Weights of a small image classifier.
Model: 7.85M parameters, 32-pixel images, norm batchnorm, activation relu.
Rows from block 3 of a small image classifier, named by matrix and row number. Rows with one number belong to one channel. Each number is 128 + 24 x the weight over its row's rms, rounded and kept within 0 to 255. All counts start at 0. Numbers have three digits each. After the name is the row's rms in percent of the matrix's.
After each channel's rows are labels from the 100 images, of 14976, where the channel reaches its highest value: "strongest on" is what is common among them; "lies over" is the class under the peak. Only what is clearly more common there than usual is listed. The data: rendered solids tumbling over patterned floors.
# convs0: first 3x3 conv (model.blocks.3.convs.0.weight, 96x96x3x3, each kernel summed), inputs 0-95
# convs1: second 3x3 conv (model.blocks.3.convs.1.weight, 96x96x3x3, transposed, each kernel summed), outputs 0-95

convs0.4 079:124123095116140135103147130142123107131081128111156113096118117124117096125089129118157092132093104126156136110146107079152158146147144158123107083150163163113132100114090120166125111091105151106142080090101182140102096144116108140091101117134135134119146166135070139107112103103131124123
convs1.4 084:157143110151119163161139136102094134145119114138158147175146164106127153143162125158153147111151143115116148111144137148180110122100059154122114156100085076162111142091106153107105062132162145139161113116145126147129153173127121112115123135095130154119134128107138133140121116154131125148
strongest on: red object; cog; its colour: red
lies over: cog

convs0.28 102:114156099110124138142093129155132150149092104114084131086115132148077147143120084099111116115136143150121101097128106120119128152101140090071115084136146088107124110120120146119141147131127108152089153148143135112123161092078148148110110134134091082141122091157081121108120154126126087136
convs1.28 096:169122125163111131131147151115136156111148151108159094124114120149160137131149136131116137144142121124094128127094166135134177139110129161124133160148127137138142172100145168111076120129078138134130162122107127135134128127197147116135128112096176150133073126141173138187140100092105154120
strongest on: capsule
lies over: capsule

convs0.31 159:120093123106129158135070087119121106128108124145160061122107146089114116130107096161106116137168127137095091117114118131127071139177124116121094126193144144148088113122100090080121124119150110128141142102127122120141154131126150131088131110125112140144149147144102171116127097111120141126
convs1.31 115:131132132131133161120119159097120136124116158103138111126168100127118152122150098147148133108140162140153108134176122170080141126137107093133135135184145092135096141126121105143132154144148108103140125158138103118149149134122117190108060109124172121099138102087120098106121124197123150131
strongest on: spring; purple object; bumpy ball
lies over: bumpy ball

convs0.36 115:131099094118125132149135142126130170136137153157121149140107096154104145118076109134098128104152079172105187101123082110155154111169123095139147068140100117156100082154117148126106096089138113133123108134124101117132118135141157141098156116142113155133102121142126132182136133137116155119
convs1.36 113:122171155125107084123125140120124152101117119137147130126107066097075110131093133114125164134075085121100129128102127118161129129105115092147131112068124094164162096124127111136132092106133138128142146132130130119171140132158148144129072121157167137123160090146096112109166148141124121132
strongest on: count: four; sphere
lies over: sphere

convs0.10 118:067091113102112114105150153094138124111116073141151119099136148121169109107081126127126113129143102122127141129119083101135114118128135127084140128102097160124136114138154120074135147093092129119130113139110116104119093116121148155118213120123102125156105117161118133117157161133142164096
convs1.10 111:089162134122098118097167153073094108129143131122142156112128119169128125129109140107110155118129121103145135126139068101107097133115091112169099160111131113130141122125084092109168092115119136124124132139109134175145111172143121115131114157180171121116160102099101129153101095102138112111
strongest on: torus; chain link
lies over: torus

convs0.65 101:101126141131120137130113107137161098094135099082109159150154123109097112100132125173116156136127143120152132129120135113136086149149143119137115106086162137096116118120143165117092124106110147184092155145101129128100131149153091097138165148129177152097107137145076096090120131107143175156
convs1.65 103:123104131139143106107152187104138124120111163100087134103115100141121145119126153089109088138113140141103146115141105167155188132119162143089095145118127118110159145108098181196103119143134089107145146147115121119148148115159141148134105126089141105111132096143126131129155128105076135123
strongest on: jack
lies over: jack